Rows from block 7 of the audio encoder of a small contrastive audio-text model, named by matrix and row number. Rows with one number within an expert belong to one neuron, the router's apart. Each number is 128 + 24 x the weight over its row's rms, rounded and kept within 0 to 255. All counts start at 0. Numbers have three digits each.
Before each expert's rows are labels from the 100 clips, of 14848, where the router gives the expert most weight on average: "peak in band" is the frequency band that holds the peak; "strongest on" is what is common among them. Only what is clearly more common there than usual is listed. The data: songs of 200 made-up bird species, synthesised, often over outdoor noise. In brackets: how many of the 100.
# router: router (encoder.blocks.7.mlp.router.weight, 8x256, trained with AdamW), inputs 86-171
# up: expert up (encoder.blocks.7.mlp.up, 8x64x256), inputs 86-171
# down: expert down (encoder.blocks.7.mlp.down, 8x256x64, transposed), outputs 86-171

# expert 3
peak in band: 4000 to 8000 Hz (65)
strongest on: text has "over" (98); crickets (77); reverberation (73); mains hum (60)
router.3:146105152133120156171133200098152129125143122097124111107138138111092126092172122105104145128126114126135176094114118124103119157154149123133084102180134139114105166129094144140138121094102151161112146138117107171141150065158127116115126100124141088127128103
up.10:120130142139098117132103167130043124131087074090116122094139146133164110122126123143126155115144107131111143143132137121097123115125131133148098155161151166106126120131160145122156121116151145109143136132127108108144143075126150093116102141124225122126134131
down.10:155144124132078125143102123077118155142113115103100123152106130129105159114127150144104138103116103125132152146129130141159112138143112135128080126157108141087120126123091141102119113145137140145153145161180157106109097106130095083098137150120145097151121184
up.11:144096130174082118179100138156103161166143171092123132133134115135133162114121114111159108138180132126130170145139099109123090154119110099085139132150120154131112133154114142120127111173142159125118098137138141091160126119150142124165101158132113150128159159
down.11:121135111146089100106128118112146094118155123139142119082135108144109177145086124160109130141144151147122170128169109124128128135108119088119090124170139163096129102170073128181118167122129090190150137098150113156103124154113123155073165137148147163108130106
up.12:148104173122132122177107108114124144097160132128117166134146100152103120094207123128061152119137129097099152115136089097091105130180121093127128143133108122148179131117137099131161122114132169108121170119162125128114141121128086085108143115110103103169120111
down.12:105144128081135124107119132120089105118104123118133116158110167107161182141151141129115090109143096131116164119113133144159105078105125158122098092133131165142089118137071132142157075100132112139126103103160125118172112139097149163198130165085121132133130133
up.13:141114128098106160162158122124164104133091112157109115130098143132153121116110175112119130124119109118165126082115127094144105115153121098150098092097127096082143144125071102119154148113119134129163128175112165119119143126141128124110102140135142185163142132
down.13:153147169111136098116140132103117158117110105127141118069079134123118102103131167107144146098125124108095148160114132106154154116175124125120143121144109189134122124116121157141146142116144137105156127129110127142148096147104104155144131168142144135182086097
up.14:116125144133143118160164080099112106162096118136104128134112140116101111085115114142070094143154119106159087127116137165148143119121125095105129115122120105169096168138196111088155079137121137129098101069161163125106148128128133068162120105095110141167150099
down.14:113156113120131134147077120151121104108095142129104138154157101124147142105121103106132110143123104137114133097115131129168141148152106101091113128097136160096100139106129110154111134165094149156137129140149108120141095136116124139108163102102103069128125120
up.15:135120116142114148097125109096097177112080177147075128152122142150145157156137139107165100144174147158139111133116121175144160144120110141127103110083103098128093163130115136110123157087133101142120135162131072146157146126134149133133150150128116108121115194
down.15:108159087129108141067104161123143127137095184156091089160153112157144165156111128138131133111140094158164145146138105154097161100059117128142131135108108155134116128147129149111108133124128109125121140163143110133149131113112159128091213129126108108117123130
up.16:150135129115105140144151093138105114112132126118134148132110147082136154117120156117160117134136127092120138133091166163143166146124109173141141106100111101135121111154154175116130128119108100117166116157136149157142166169104196177075117126122090128144180119
down.16:137099047140079116103125139085110132172161143096168114168148137141132118102116122112153124117122097129130132137109128127152106111106160131133108114124077120128125131150182120112123106142098079119125139173145110176147157143121140141085134104117131087111136077
up.17:096120119132071156129122107134107128126122093117095114154090132127139122108142091148097126129186185136137129099115136131135111092094154154112104111147107126118115128147158134124103105139118152156127133082151114141112139115122140129157194129120170139148149106
down.17:130108116167156118118125131148110120108182139127159133106132079146139166113104123130159143170123119148167150152176192145118143146133094131124090100117158113132086139148076071122109101150141151135089173121174168172139133107107118113118100104110125135166103146
up.18:145166134140100158119124152108138128136111112153148131149141093136142130108140119148082124103109089173125125120131113123127109156149089080091111130122139139146135169121135117130135168140139143101141095088139112109107075136150130105131135094139159115128102121
down.18:121129139127156076108119127137132105092156106133144125122090152112151164132118141079147093131152124123112151162133128116156114135104138114122131151141145108158124144106102173149096107097111124160113147133140139128124158111147152113144093142129102143159117136
up.19:116140115182115138156120164125119086156131167082127112179101155120126117110114110163123150130137123144147101118102149138117166131119124121144136128116123151100125149113108171094095101079130134104128115146160097176148159164127143135193144102159107089104090106
down.19:141146150143100118126092171136141141192146103108137115108132136132121102133124087149135142158139125086112096138128117130096153108169114131097149133144133130132126118122064140103170129106087132110168111105132134145156132069162117116164137135103149153160135161
up.20:103116107117123160063105147144132167105163153098126133180138150124121128112123138117189131094147118127127136114142157130118082122134163129142110107121111139124119181140114135173126158205105120133168133128120146130117150144144144158087131132117130124128104154
down.20:133128141147167147103116102122144103130085142094124152155137129101115099119131121136163147107137118156102159128168116155093138161113139135157116146097163143145138119125104132137126155148103160136118153157107138102114111140141071180134121149107152158117092122
up.21:144109089090156184074139137160135113074159156103096144118128139097120123105150109136153106086119145142175113122136083160114137128149157130117154123098143132158125104142098124139092116125132118111103136151137161131116099135128124114110142106126167102117102119
down.21:135116112126134130112113132157105129096158155119098094144129147081132127105139099143135139118114109127161108103157188162086112142121125140103128116152133126104091198138105126135109092142118134145124177143136137154074133108159128134127110170085119101129115095
up.22:125164116117168137063113118126118164124160135106098153146124114135149133147123114141098162152105141148145118098123147150175119133139137112127149129127156108117147106125146161187118115138152133117124113110117108173108100113139102110140144112147102135106147110
down.22:120090134090152154119100133163177142118170136154133103174144101127119130150150096145135130124121112139086144140149086165096157159149140127153168089093135114145129114161136094130128090128127127094142133093110171153103144154121120093148120131111102155122099115
up.23:124092181145151093073122131135111131156169150147116145136133162131115107153135122076107150165138151110108104114150101122145149092113152135154137114092141133119115128106101102089137179120114116129163144153122074148115135131105139151166136127165128119092120116
down.23:129119114155149128129135124116087121107142094136151135117115185156094145136127137139108110113124141145146124112127090108112151121135153081114131125129113166115181134132107128099176138115126138083112127140078104099125137149098114165105127143188123163074107112
up.24:121158164105142150155145128154136079107143117106136110166107146116133117120096111169082159161154136074164124165126171198141135137132128151121138133124116195135103109141114162128096141087111092137122127123140120141130124145134093108144155089139137108120129148
down.24:108108122139128128127128146123103115143141126123140175116120140129124166081144100131145111114101105130082141160111180114130117089069111148168096115125126159120108112149160140102109126156136165191103140154105140147177144127167164135164117136124128104179105178
up.25:151146109099118143113138151143131172140100171126099146136132152151151101092106121117114127157146127124105126124116092141133094102084139131138122069130193111147119088136113155163135115124197131116078114089079129131123084158163112160141156101125163154148117092
down.25:090104146120094086164144145182087107151117113122140117120107113133106110091174124120122108099117137146120134074150116073114124159152134135118155112115115162084156142117163098081166118155135153149111129132136124110109158120116130109152122111150097124145092180
up.26:161094152105141104111162193120175116170119094106139126112148133170119116110125127088141139099119156118136123122135097117132123077089112155135127146140127118078125126142142140097152167122123137137142153174127096114114153116116138172153127118114171099137117106
down.26:183159139140134117144132156063121107088153119159100049136135140102100096129118125132111129130123137120135140107147121110090143134138131115094106103134127149114169127151118101122123143129129130152132109100135116101120107126116155127127140107147137107159152061
up.27:165143124125129108140091120127123149116129141092088132109132186122074136114132171123100116129108125142139153130119113172112111166115135074124130151131147194125107170121125130149084112121165127105170136131156137122121123082094167123116150127171132106106089083
down.27:094128096140151141119091167134154116117153106113097125134111171138098117181151087158153105156110091133144104123170100142140079105126151137120150172153098120133086118111128121099094178142125098143159123149097144146054130151127102119099108140140090160112133144

# expert 4
peak in band: 250 to 500 Hz (78)
strongest on: reverberation (100); text has "reverberant" (100); text has "room" (100); text has "over" (94)
router.4:139097096136152144085116090112097112108145095115143161154129131160145130114103102142152103148125168143086119119155198139099100119130098172102099076127110078137109080173145148117106110172149123143123119113091108134171145144150154097103109179135117153148128139
up.10:105093144109190116092145142142126140124134114145155113087087081127096090118121126117131161143115129074184124130089172099087130120120133098107121175158167129112139145127070141157125134153143134139111155150120177123117108123113077149132157090121120101117156131
down.10:176164110139137097115101145160140131101134119163145146144089087124104186113142117155140156155152175156126141118153076122092115126173106127139162094156160130134164101147100094134145162124144116134123097135108129086098137104152087152115074167131110153145086120
up.11:120110112105147117107132131147134138136119089110121088091124122156152129134127152109047119143158092136124125142130096127124098118143089136158111137127074115125156184099159159162165103096132133161137112109149144149135130142095135110109129133117111114176123087
down.11:113149109178168093107063185152119097113120107132106141102138135121145159166116119157131146164109117124122176142093092121155116152110129152149155119137120137153138120112125093072107166137148087177150164158130106149157126121136131155121138120123144085119170149
up.12:125077124078126152095127156141123151137120123126157111168115136157120131145159145152121092114095132144132121119118136099148174130186106098144140132175114109142088113125115119149100146135125141137102151157111117204134119107127114143115139128125122142106094152
down.12:121147086163152142150105126096134170111140131118144132172137161144095164128074090147173128133110165117135114173165130143088126199068163146164109155145128171137132149149155112138118127125143120130104116109157111147085128128157167100140146139120106127115155142
up.13:137085146136120156152104114138058115143111143168132122107118064116115132151156175115095130103125088111140111132119091141143118170185144101167144146159126139131123184144112115148123132128131133160130172143141156136123103150106125184134128109119177114162137127
down.13:141086079112166096120114146206132120101121098142079144137167110124121092134117113177117129155164136128112116137165110096137128127126102136144168126117107145108183145121161118140135155140151130122115157133137130169102080158154102116117126094118129108123099118
up.14:100122164122112146079168117098177107142128112084138137102120113132156135124110132158140137125136188138137142139119168105173100159123177132082098127130116130110131123111178072107143120167093093163160139164101129094122149119145103118106146098171124127154118081
down.14:135104140116141137151145123110150125087098102148134165081132116143114168162119144143138133099118159112174165113158105123141126151125119123102107145117121171136096111137078130086141107121130144137168157115136143119127125113114108103139146146102187111133151119
up.15:128131155152111089190126154112114109130130148154078151130133100134132128160086152139118112128124150122128136118136171145102104079125171130122133106115165164122118100070145165162105119140124135140154165074114144126135125097125095114146166123171100101113068125
down.15:086114125126124131151129113162129140085148135122157125060181153113163146158134094192101182147168108125129118097115135121151149133105121142102125127112141159113121113148136096091081133185167136141108121145091128155163169105140124103167128102119138155137116117
up.16:142111131120107160117086117148160118130110148134110126149117119152191152117098107106100125120124109169103146122141130149143123144110190080116122130153135136139112108166133088107162135117149103122082136105088105121134149127157087125136107123152105135107155151
down.16:158135120105140131114140132133127151129127156116126128134098165109108145140120142097120104099117120142150165065100102130171080191130142150103172129164076123102168121131126108121113066124112119124125152140147133135104126108121126152149138088154131098116128109
up.17:110131126093130127113109092167106096163092109138157125141117120120167128135135130115118112133125085128134109149143090149198113148130120127117148143133114134168095099125112131117178113127122114142117126137125109151110164172132116078109121092113132148140144095
down.17:135137116143110129113112158116100130131116160149131122141140166117095086125140136140135083130101105145110185124089123062153123129122128099160134149177101121099172156110157111101165127121153107159103120112131148120175092107129110166155160177187138072124091133
up.18:136139134108134102102141115127166112135109166123100189129148119160133135117109132103163128139129113152079157154150086158123138133146136131130143133109157107110100107144124140134132119145167151092157125128134186113128145141154104075095080122138123128123140150
down.18:150135146103171152175093138099119129128139110102122170173113162140143146121138120117145123099179129095088103122133048117141128159064159111118096163120163075144134112117121138112071104127158111125125108069153106096168125142113125118115076107126101113111131126
up.19:123161144128159161120137113049139095161143168129112140121116147172139151100159105125135118106151108105146182134122114112116130125139144118126166103131136098093136147105108120074139103188121118140131125118079143099074126171131102140105153097173075144124117129
down.19:105165129181113165090122127103098130152131168149095117122105162160130121154137090179084107143160139117155195131165108153124133119132129155122120124089136120154144101163108119100120098161154161120152148110115156120127102116135134117125108101139099102114121099
up.20:096117108124110102120144102115116098121124126116129130119117119138141125143118096146131129149136169106137111098146178114076122124127098106168108100140130120146082119159095181141122090174084114133104143158117150108139153169150136142099128140124131137165129126
down.20:153108138083133138110115142146161105139132113122160117123148084140118133123161135162145128105103123144127145138079142112114111130119110142091154131124163145092117148117093144131108172070126153154156092141167113059151094111117132115110109161147175103107110128
up.21:153118110111126121118132143149123107141116110091097151165131148126145092105094153110120161126148163099147133140146075164148140129110159101099173166132134099104108079181154095135106140150108108131124125107188189112102083091126127146153141110136097136122169103
down.21:106136096091151187099111125109145099112166170129131131170130087149129141100130134088159124114140120138142153123111115180126107115095131117122116091125109145134092121123127137143118159120116155155099152123136146142138083124131144177105125100134158099132124144
up.22:177127169145130136153141083127085142154133121158109127097071132130125131117124155130122068161131138085164128169156168114133142106170123122128161131143119135142116125101117110131128135149123146084152185108147123144075083128146127155146136136132114118116134113
down.22:075146102136117115111102115144151159118089151172135163108170098144127100114097142140114129146161107138141160098115123111091131129121116125124154117080120152149152151132142135113157157162156139173111103155107154130130120125172123120092117101111114096079099142
up.23:110096095142106179114139098126146135172115153146168136110123145172121122121139098157150114092146165109105088169141158099126126139160111152105083092090173125117119113122144135153143125142117145117117151074061150118161114150168146125129152151076109121150146146
down.23:102133137135130118122116181100070096108143092071147114117122124092129122146098128155142110155141147113102128138138120174127089131117153123111112105149138112135158117117122094139127165102122140147115077108104156113126120148174118046124160159111117151143113138
up.24:119156093137126096097136147098146134138141132124096162140117133162131109122109129101097170130084148076107146163122161126092155148103126144122111086141128131111127120111146116162176144123169125119162127150139077112140120126169104145114125136140119110120128135
down.24:091111155094159129154160133171119131135141121105152083113105136105159165116148164120133117110131114113143125096093153135122140086153175149092127139127115077113127115148107139114097117130068127127151184113118139135153125117111155088135124130092139118135169164
up.25:182083132144106104099151119078098113108153106110110131116125088142106097105149177109163106132134138134168130135139113076127159105123125118154094097104116152128111141144112143151125139136090107105128105138132121115085131110167135134139114144159111143106128104
down.25:111134066166143142126177169130128166177103093164138129151159175087145132177089104109139120139148180156155124128116146135133155133134112115133102123121160177095147063162159122098104133160113148109131136157117118164129155147143121140140136097132126140144146161
up.26:110133171140089110146143123098097080148155198116158135140124177143119165129097115131159103104136158135102096134148160143155121091140124119131095103109136071147128121111177148094100150109152157083103102133066122141156143115174107088179124123083165090119130158
down.26:150114110111122081116129115140129097139110139130163123087157123125122158124137154165074128158099122142130167095121134150105132114163127106104145132146145101143119087094126081136113112088147165154150140139141114111078122083124102105132129106132124156130137135
up.27:128113121093147145160167111132152168098179154151124122174120116110137152122148123131101131104155177094120112114137125147138079125182133132127134130123140112149147144123146179113155100139117143139106162155127124134126138088126132098129138158165137086149141140
down.27:125103140137144149148097092137102129113144128141144105136191145098125137105089119149106114133081154116128147138137101158128122114114133090149118139105152119123139108116152131069116113148136140134196125127103105139164172138158136135121139146124159109087167119

# expert 0
peak in band: 2000 to 4000 Hz (64)
strongest on: text has "over" (99); rain (98)
router.0:114142133165131142098103124075105140108145128150097128128167104127137126125126122142167173077134099134161158143156111122104101166123113136167074087161139120132151166129137175122103152124111119117140136162117078137128126176157102148114145116110113114121104080
up.10:094114150138131141102158083147125163148174178127136122098121134103156117128134123126210114084155102130127136166121172095101172077109107147122147108146109086132141134153102137135121127150106119148114146109122179148162112169119140110109121107110117131148148174
down.10:155141139093132153137137125096147130088114164133123116132153103112135108158175116116115120132151139123134206122103131123141131172117179128071088168152136093129139152145146150122095119167098118169174139135117127117161146154119089144121183114161142134087147169
up.11:164130097137123148155112123164153103159135132163130122153125160139129128106106130129136090122102141119122126118139138119152160147156129138157123125126136105143142114134079103143156163118140095095118091150116110116099143118135155089117075132080120162158159142
down.11:121167130123118097134125139134136183113136152108100160141113108133127170144095111136129192139168100126128129147143131114121159108106125189127113129099123136127107108126103114111128075186152165111154100131165117070143134129107142071125185129142095113111110115
up.12:127095142159132125113119161104165118111155141121172093131135173146177157129100145073103127127099080103136141125112153148116150131133129114128116101159127122098122122132132097140138142121156136141134104134122149176128163148146160131078123138114124135128171138
down.12:147149145145163152174143102164168144120092158109117128118130110134146155178132133118124130105113101155140121124142126135120141131137132135108105122126113085139122120120066151081118116122161107115150093091162160108145103127142108116130097151113123158115114120
up.13:152114125130130142130163145162107174072135123114107134153146115147118106118129150090143097084075070135110113125150107129121142145120133154150077146131145093111144120145145122114089131131151074164123092175143101141114110087126123100104139142149151086141133130
down.13:137164139149153153126072133076104129111110101120151139094116134174083155109144133123127130086161134139122098112105112108086096097076150146172097133128110142088131111106115147100157127124128164139116101123153147100100113111123153107137131131135135119113131154
up.14:127153101116104084122124113098094113153142134172106142136075149165139103147186130156107128126116112166146127158137128120131120128096152125180135123119126106112099118116166119098152122174091155133103100159079139177188104165137132062130123101201147151149117095
down.14:125116126150170124101166128086147113134185105168145083101132092153165141132139158114094140114138137110163127144124090112113108169184116122156102141142114167145116135178133147142139157096155109132150130143128145112159138136101108127116139132130140118094137115
up.15:098176133114121155137121127113105131087152114149111120129122143139118119141155095144101139124134100119155125056118090099131130123126150105134137135113137100101086108117115148098121120102138126178114108105112053166172108175100138069121151120108143163112106155
down.15:087121130162146134122102148080120165140166117125084119122113161178152136110151116149161131135118145186152097143117135140127124129133126141111131103095121138143107142146062123129092130143148137126149120179108116110112148140116125112151119117159146112104157118
up.16:122149122129119134125128116143131113159103100115125115089153128122126126124135141114131129105105164129104136175113102078136133129132165121160184090133144105128164144105106162117162198090160097119145074149104185135153163190115121139133115143125165121119131141
down.16:128117088096104135136131082177125157126157099149170169191114123120125143141112116124118128137123116126163149154177088135120048135105153147103145121124116134179130129129133097163135127132141113151146119112133147143160120142130130127076094131158097106133140167
up.17:138127123142105094113112132141144136146166176158096115057101094104184133164123144155108138143085100138173174167129158142127125137103162098085154113133122170162137104155121103129103138149141129126127127123127167144146133108105124092132120125156134176080153138
down.17:073178169102117119110150099121146144137158170144111110167109103123178157122144192151148147085102132145126143134152127138149107142121150117113131100151120104138126165140132138119134148108155087116153165112149112104171139162117104124138129135131144141126124131
up.18:146180104140154162136110113152090131115160141163124149152125117131124138112116151130095124161105109100126128082134101124154149101126126087137108139128103028144136166118122117140098120165148107139117150148140107146082136096120138125087140091118126115150110142
down.18:140153169120159129107119145138133158138132091162138139128109130145105135143118061104132117146147125132145124124126107144165128141124097127130130170147129182116113112164126108095073109148175109144108128116134111104152141132187132111172127145086132120091174135
up.19:117097127160124153165110109137112122124133151117093142124146147093140153133116120118119109196113111165113109140145079137109134122137126115129152140130116142096069164155132097156132134094190126146124117136129143102167158142129157067135159168171093131063114117
down.19:114139165107136098120115148101134151109122122114097132108136098148134137136132204108136133154117057114190138098152160088149165152166175130101139109162153148110124132106163158117159126121130098105159154122164139137085128099174107117114130121156126135111158093
up.20:140134126134099093119144142126146161119158131135128119157144140170137108134103137198126142102127142178107184121144096066147119101115071136144105080133160104128171141113103094124107128151103156101114132127163126118136148149125109104108136164184151157143130115
down.20:108131100121115167071091098137123135154114097150118156133156121117126141103119145125092165192122133113126159098152089125105112138123126104131116120146144120130139110148121124084136149134152147142163156125102136117153086130118101140089158148114102161117141133
up.21:134101123097095122138128110142135101177136092115122137097095164082126123092083095118138141139150151160162101200156121145180115143127120138160099164114131164123135109159107103130124156124123134151095170115144148132162100120130150088146160128105130111110086150
down.21:125134095143140187121163165122151150087110168142142095138114120098113116083131124113115106105129127115182111103118130181128158147134149164131139125136115170150108111110118166164126107094118126106115152124107147126124131155155140125161106135136084110085138114
up.22:151117114185151091081128151125147127126142109127105123140136103134146127127140179127114098109148162127165175142104142096111155095107151085122122145108150165156119091129135124149134165168106088170176110157118138109120144122077115144147124172101091109133164145
down.22:127162162112142124121099125122093152146155161137106124134136100107149126083167142138137148129167118143138156153136130097060128109112108106097145139083121108152103103138090145131124139131148125121131108106132140118109148132088103104157115131136137155081122133
up.23:106130084136098134136109148148134129159115085114129106178114195114144132121123137133167142124115140101115109163169138119139116129145153170133220133136101148112157135125178121101176169116092093103131113109140104097148091107175141140153133104109156151095132097
down.23:116147121134152136141147117140126118104124109112167097139115095132132148168146113156164085159122127115124118137117136069131160183138100169129142159105126084123146112150096116164111110173080143104104149134116074140112073123115142149108100123087140152128111155
up.24:128160163093115117162119136121125101136117106128110091143140134098134153151122124131124120146134129175143107149083113105139127138159118103119126123159112127133164145121132120095174164142112098145097144149095082115145136145125089155150115152108142099139115140
down.24:083146168105129114130123121082096132145136069144132170130088102135119146114136122079109123135184115122111124162120131150132155150132111149133119163133138106142131132136173152176145111089165135122144119125135123161150122121173127128118148131130105132137103093
up.25:109098158121143162084103106092078159108147159117098155066112140086146139140145111116126137116129142148105130131084161113139106121127159141098137117128133117114128149132129113174116132145073140140158098120157084154116122159131117143165117135102136164126136149
down.25:148152140132136128134149119074192134109137150117110089142151116123136137132095125156124168086121134132095130134135140128139157154127116144095101137129106156146140113085163144135095162180173152156139117146106102146139156155146071148113141142160085091089113128
up.26:167077108117139180161170143111138146096172110120125147085125092125160132122135080142166086122178066102147142146111133118117125129084141150114111098104134120132148156138132141158105097126138139131139103112142128089142079106127145066129119104087108116110133118
down.26:127157120159151160159114089102146119100117140117131152171121147125126139143146146112135058100098141110108157097130174137148191155097117088138137148101115115100095111139122119129093152138106106129118157111099097125136144135137087147100110123169136130142145157
up.27:104146112130138126107139110145130165130115095112118100100111128140152150123103137145140129091131107129125102198109125096132127139133151172153160162081128125101121125070152133149191150138100095121156091094146117142128096113127127219137152109105113116174053128
down.27:104155125093141130149145133115130128123129143123155133144125164148127142145109163149162156094090144143170125173163134129126176135115129144120115106073108118167125100117147137137136131160110194133143119146109094146131126097101143136104109150139125141071130136

# expert 2
peak in band: 2000 to 4000 Hz (54)
strongest on: downsweep (100); first syllable: downsweep (97); buzz (38)
router.2:109122130109113111179154148112187084082124128166113147143151113164119142117140126140123131094136113143140134194129116155151150136140114127145128159104167130160107077100142126097118136124110094081113103116147127094121114107110107129148132138147120114126089153
up.10:112155137158128135156124123169116078123150136089127127145133107140112141137121118165120103162153157116133106140149171176125110110101093139145152134127097103152112106146132177147137079134111147124143167118150095120132102156128126137104151132156066119154135122
down.10:100167163170106141164124109116099154112121135152122141122162125137134099137101124127129089144126107074145118137111130126126150126145110119107137153151093119118137121118117141119166109145138081136109113134115111080128157130126078123115142076136121181136163132
up.11:137101137147076173102152126134130183172113123147129143107124171086080137155138129121160124164125153114083148083105183140109104124126163126132121146148125108119107126092107126145097127158156114156107129125109141115118183112120130152091095123116093161148149148
down.11:112093115125140118113092143076158150122136143131118154133121110147143177132119146085166144142148101126176124140135120102175133156157125100078160119118158159157148129132141110126158126157088130126117165128133153139119119125146085141086167122153134116119125097
up.12:142118143122138094145111132115113160134136146132071101109151122181126160122109186106114115119103134116115123120136152113135137143127107088138088124137122103088110164098119166138133157116160127125096143175137107132131098094111129137096155139114121108115091144
down.12:117138145105127127133097127122182155140137166143134140034113094138159122129132130142132126163062106083136092140152148125120174125094136076118101172181133139103108145123129169166151103120130142139123157119151133143108120109135077133128086129128156106112110135
up.13:101148138112133140132148156148105098142116128119133121151121139143115092117164104122121120101131146158149141141141155117111111100150111174109134089072144126113153118125137108159168151125148158086143075118081149086147135102113128136117132119104139131133122157
down.13:115126140107156168134129136093132124143117157122165112099106135128124167115151126142144143173183128134167118089128157136102112108157108108110104150144144103118127152131088148164116110113149127135141105147135109097119079170116118156137125107098097101162137077
up.14:118151134139136100096162125118162078139132130167161103143134108108144081139108098145129139142124123123127157154109118102156136119093112129132135106152111142107101155078108137112127139132112086147128150144148076130136122095118112167127199114143106117106133144
down.14:102143120163114141122137137096149105093142080126168102163118161148105131127102089142137145127126140126140109150097113133119120133110153164156130145102106105097105094136089150144099139139122098131080130148130119138133122102140143129176164140163139105131118132
up.15:152111140116119112111105118124106170098142162129130101133133114145173162153149134124132109149163121126158140100139140129107156103111144156062094100110092106131149151128101110131118161099106145137095153117130089153131074084082135109125132146141116158092108130
down.15:125131088111115129131152121111136152149121135158126096096184090147118127125118105164136141147082111117140132145141143129152160136166127097095119169139137108112124158090152137113156149134119098120117127148138177122087157131124085169119168108168146118099067131
up.16:154122118120096150212152133150124164176135125114134128127161149133115149065125144121112146100134138117147124133136130136125085102128085112113144135164144156087077106152138101099121133126094127151102061127124124134143140138155096137160153103162178144136182163
down.16:134082122161124091146131140137120116125181179124167120130136131148168114178102146110160123138136105149116154112099065151143119126106121180105120096126139087123131144131122134109125123120152133115160141116164107094102125139084111165119076133106153142125130114
up.17:083153158092127115156117143132138070135091153120138108122087170188114109116127111130118109100150144139123122175161052095132125179151153109149092165118157125157118142096139106119139104139142122095130071114132103108131123122129092111129130134138142103137157139
down.17:144159167172128119064112087115148177086160094153176124109107143110128117138125115132147120199146110121135164095109121160136111084089145165116091129154102110100086111143090168133118171121129107165119153102173144122103090133125157135137145177115123114135142080
up.18:181138112124148125139163126124107112085122108088155095142143127150105147115138146131150103110166164118132121102094150150133150147128108106161113126160082154131122143192163118095091094076124147115146158095129133123087094164143129119126130140110144145175138121
down.18:136110120113142132140109090100146151130097135097139153124138127121111142081113114108180186127166087100120117153134108122080150173132096157129136161135138085134132118106155089126117147140157145166150138120169149152139119135100110114114155120110142162072177119
up.19:123078144157148144141109148127135137081156109106121105085100135148100127135149124125158164133079126126147165164170142146147150137097147111115152148167139144133119081181132098072109103140162089147158127113151144134132163086169132058102093094147124135111182158
down.19:107166122108164134129150129126105122111127120120136163142137164103128137167114152159184120107073109129114132130153123113123113122135129151167163079177144150139133095147181106133096095150166149114126154096151160151075110100086132128155114133158146107071173126
up.20:153120136113125139145113143114123079145103149109120150158120135137085137122145096145143134127091135157137111108100112091151152106159135133150100118148116162103099085086123104107106107143142146147100105174122121125115115101166143137132162123167137111154137155
down.20:121099142158129142116141133122136132108098106097104144139120105092148118147143127143120117102118119158128161152118147138070125118101105132148143107113164168119127090132137132156121093125063122140137122087136170136149133121109164116116111144131114111184142101
up.21:160106099125148081114177143108184106112096154153139120150136113150138146139103105116130085109129107145118104149138155139180122115131104147142129122126106116123098087095166091092163098118130132114146139138158134092132139134138126122175113136118095157124119153
down.21:159152159172123134194109157138137139106119100174131146156135096131122146150138155082142101126143141128102123095116141164142106155168145143179116118124110082130117126138166126129108124134134149098125102100140135123133129107112198127142139111121109143151146164
up.22:168119102115103076065171149115109115147143132099128145129137153149170165106111082136141149099113096165081126125105136147157113099160115148109154172167106117125110094078166102111159104177131081113092131103145146113141152117146106102125131114116089159143119174
down.22:170084110089139122119158136164137157128116083141151111164138149103131115121160107120085140133136068141147129148138122121149115126153158145113130136149135109106083135136128101145088165108127117173134155105137113122178118114127095092173159106128086157102147166
up.23:119095107140126097122166128090141146162092147132127126103130158107129119132103096088135153106125108104149168154116145134135137130145126127110146122115118116152120147135116121123131140111098146146134169103169136102122109102130139139111120112124099131162118095
down.23:091117176157137103161130123094138108134144180144188122094131151109092148111097133136185137118158120115158130135140132087150129120157161178135155123127109155135134148118125084117181085146127121146088135109105130141139116134117117145161157091145149093141141143
up.24:116136123114107130156116137111110158132109142101142142099092107176130111097127093097144114134125167124113128058121116119124124113151129118156111136141095145145123150176134138134091138131124158124148153124122137180130177144112153180139138104189126117150071127
down.24:127116134112148164095148134131155141134106135155116145119156072095114110124128154083121144140100171166136174121136128141104101155119152137105069150124150097160073096104079133157123150141150124128106097150127153154116142143162113145165135164101149094129154178
up.25:166086145123114138175127117121153138191096129109117140127083125137148160138132145092139130146110134141127122106110106117166156128118109134121127093131135126160099168106134150126117127182117128167094096111149157109174128193118104155107151130111130104144172132
down.25:142136097112135155122105153159120179144117180099175161110157108121096127110146103159118112076139174117143139117097150162104103116119096109112106108114146120148158112148114120107148148106093140115132145119151139137103084120126164153157146116098174148119119151
up.26:153153117098127141140144120087137135132133134136101138118135116157120166131147100124139106165128163183135113096114133135134163138144099162153095173149150120159133134132110126129118092121127137106145145125128131110145102142080115111133100112114118158135071126
down.26:172119128131188148120133116156153148151149118139111135094160104119139111193120101164119118072130130157134152128118158109085111159110129150161116080096130125115107141139098125121140121149130119127131155119096105082125114091139118121134084122147159138119101135
up.27:089111116127144135120128153097128128138128130144101119135122118145133160137123165115156122102161144160165194089066127108115145125108136144092129110174110136143106092140106118134151119100151104127155133157155096128140133155138133125138134162143155113114131096
down.27:133132145067094117107144093126142114120114133159132163153148123094093109129121071126099115129146109100080136127107145124152130136116110097149106122138141157164123113123131142141142150095161093157114159123126131099122136159098138093110108137118120121143143154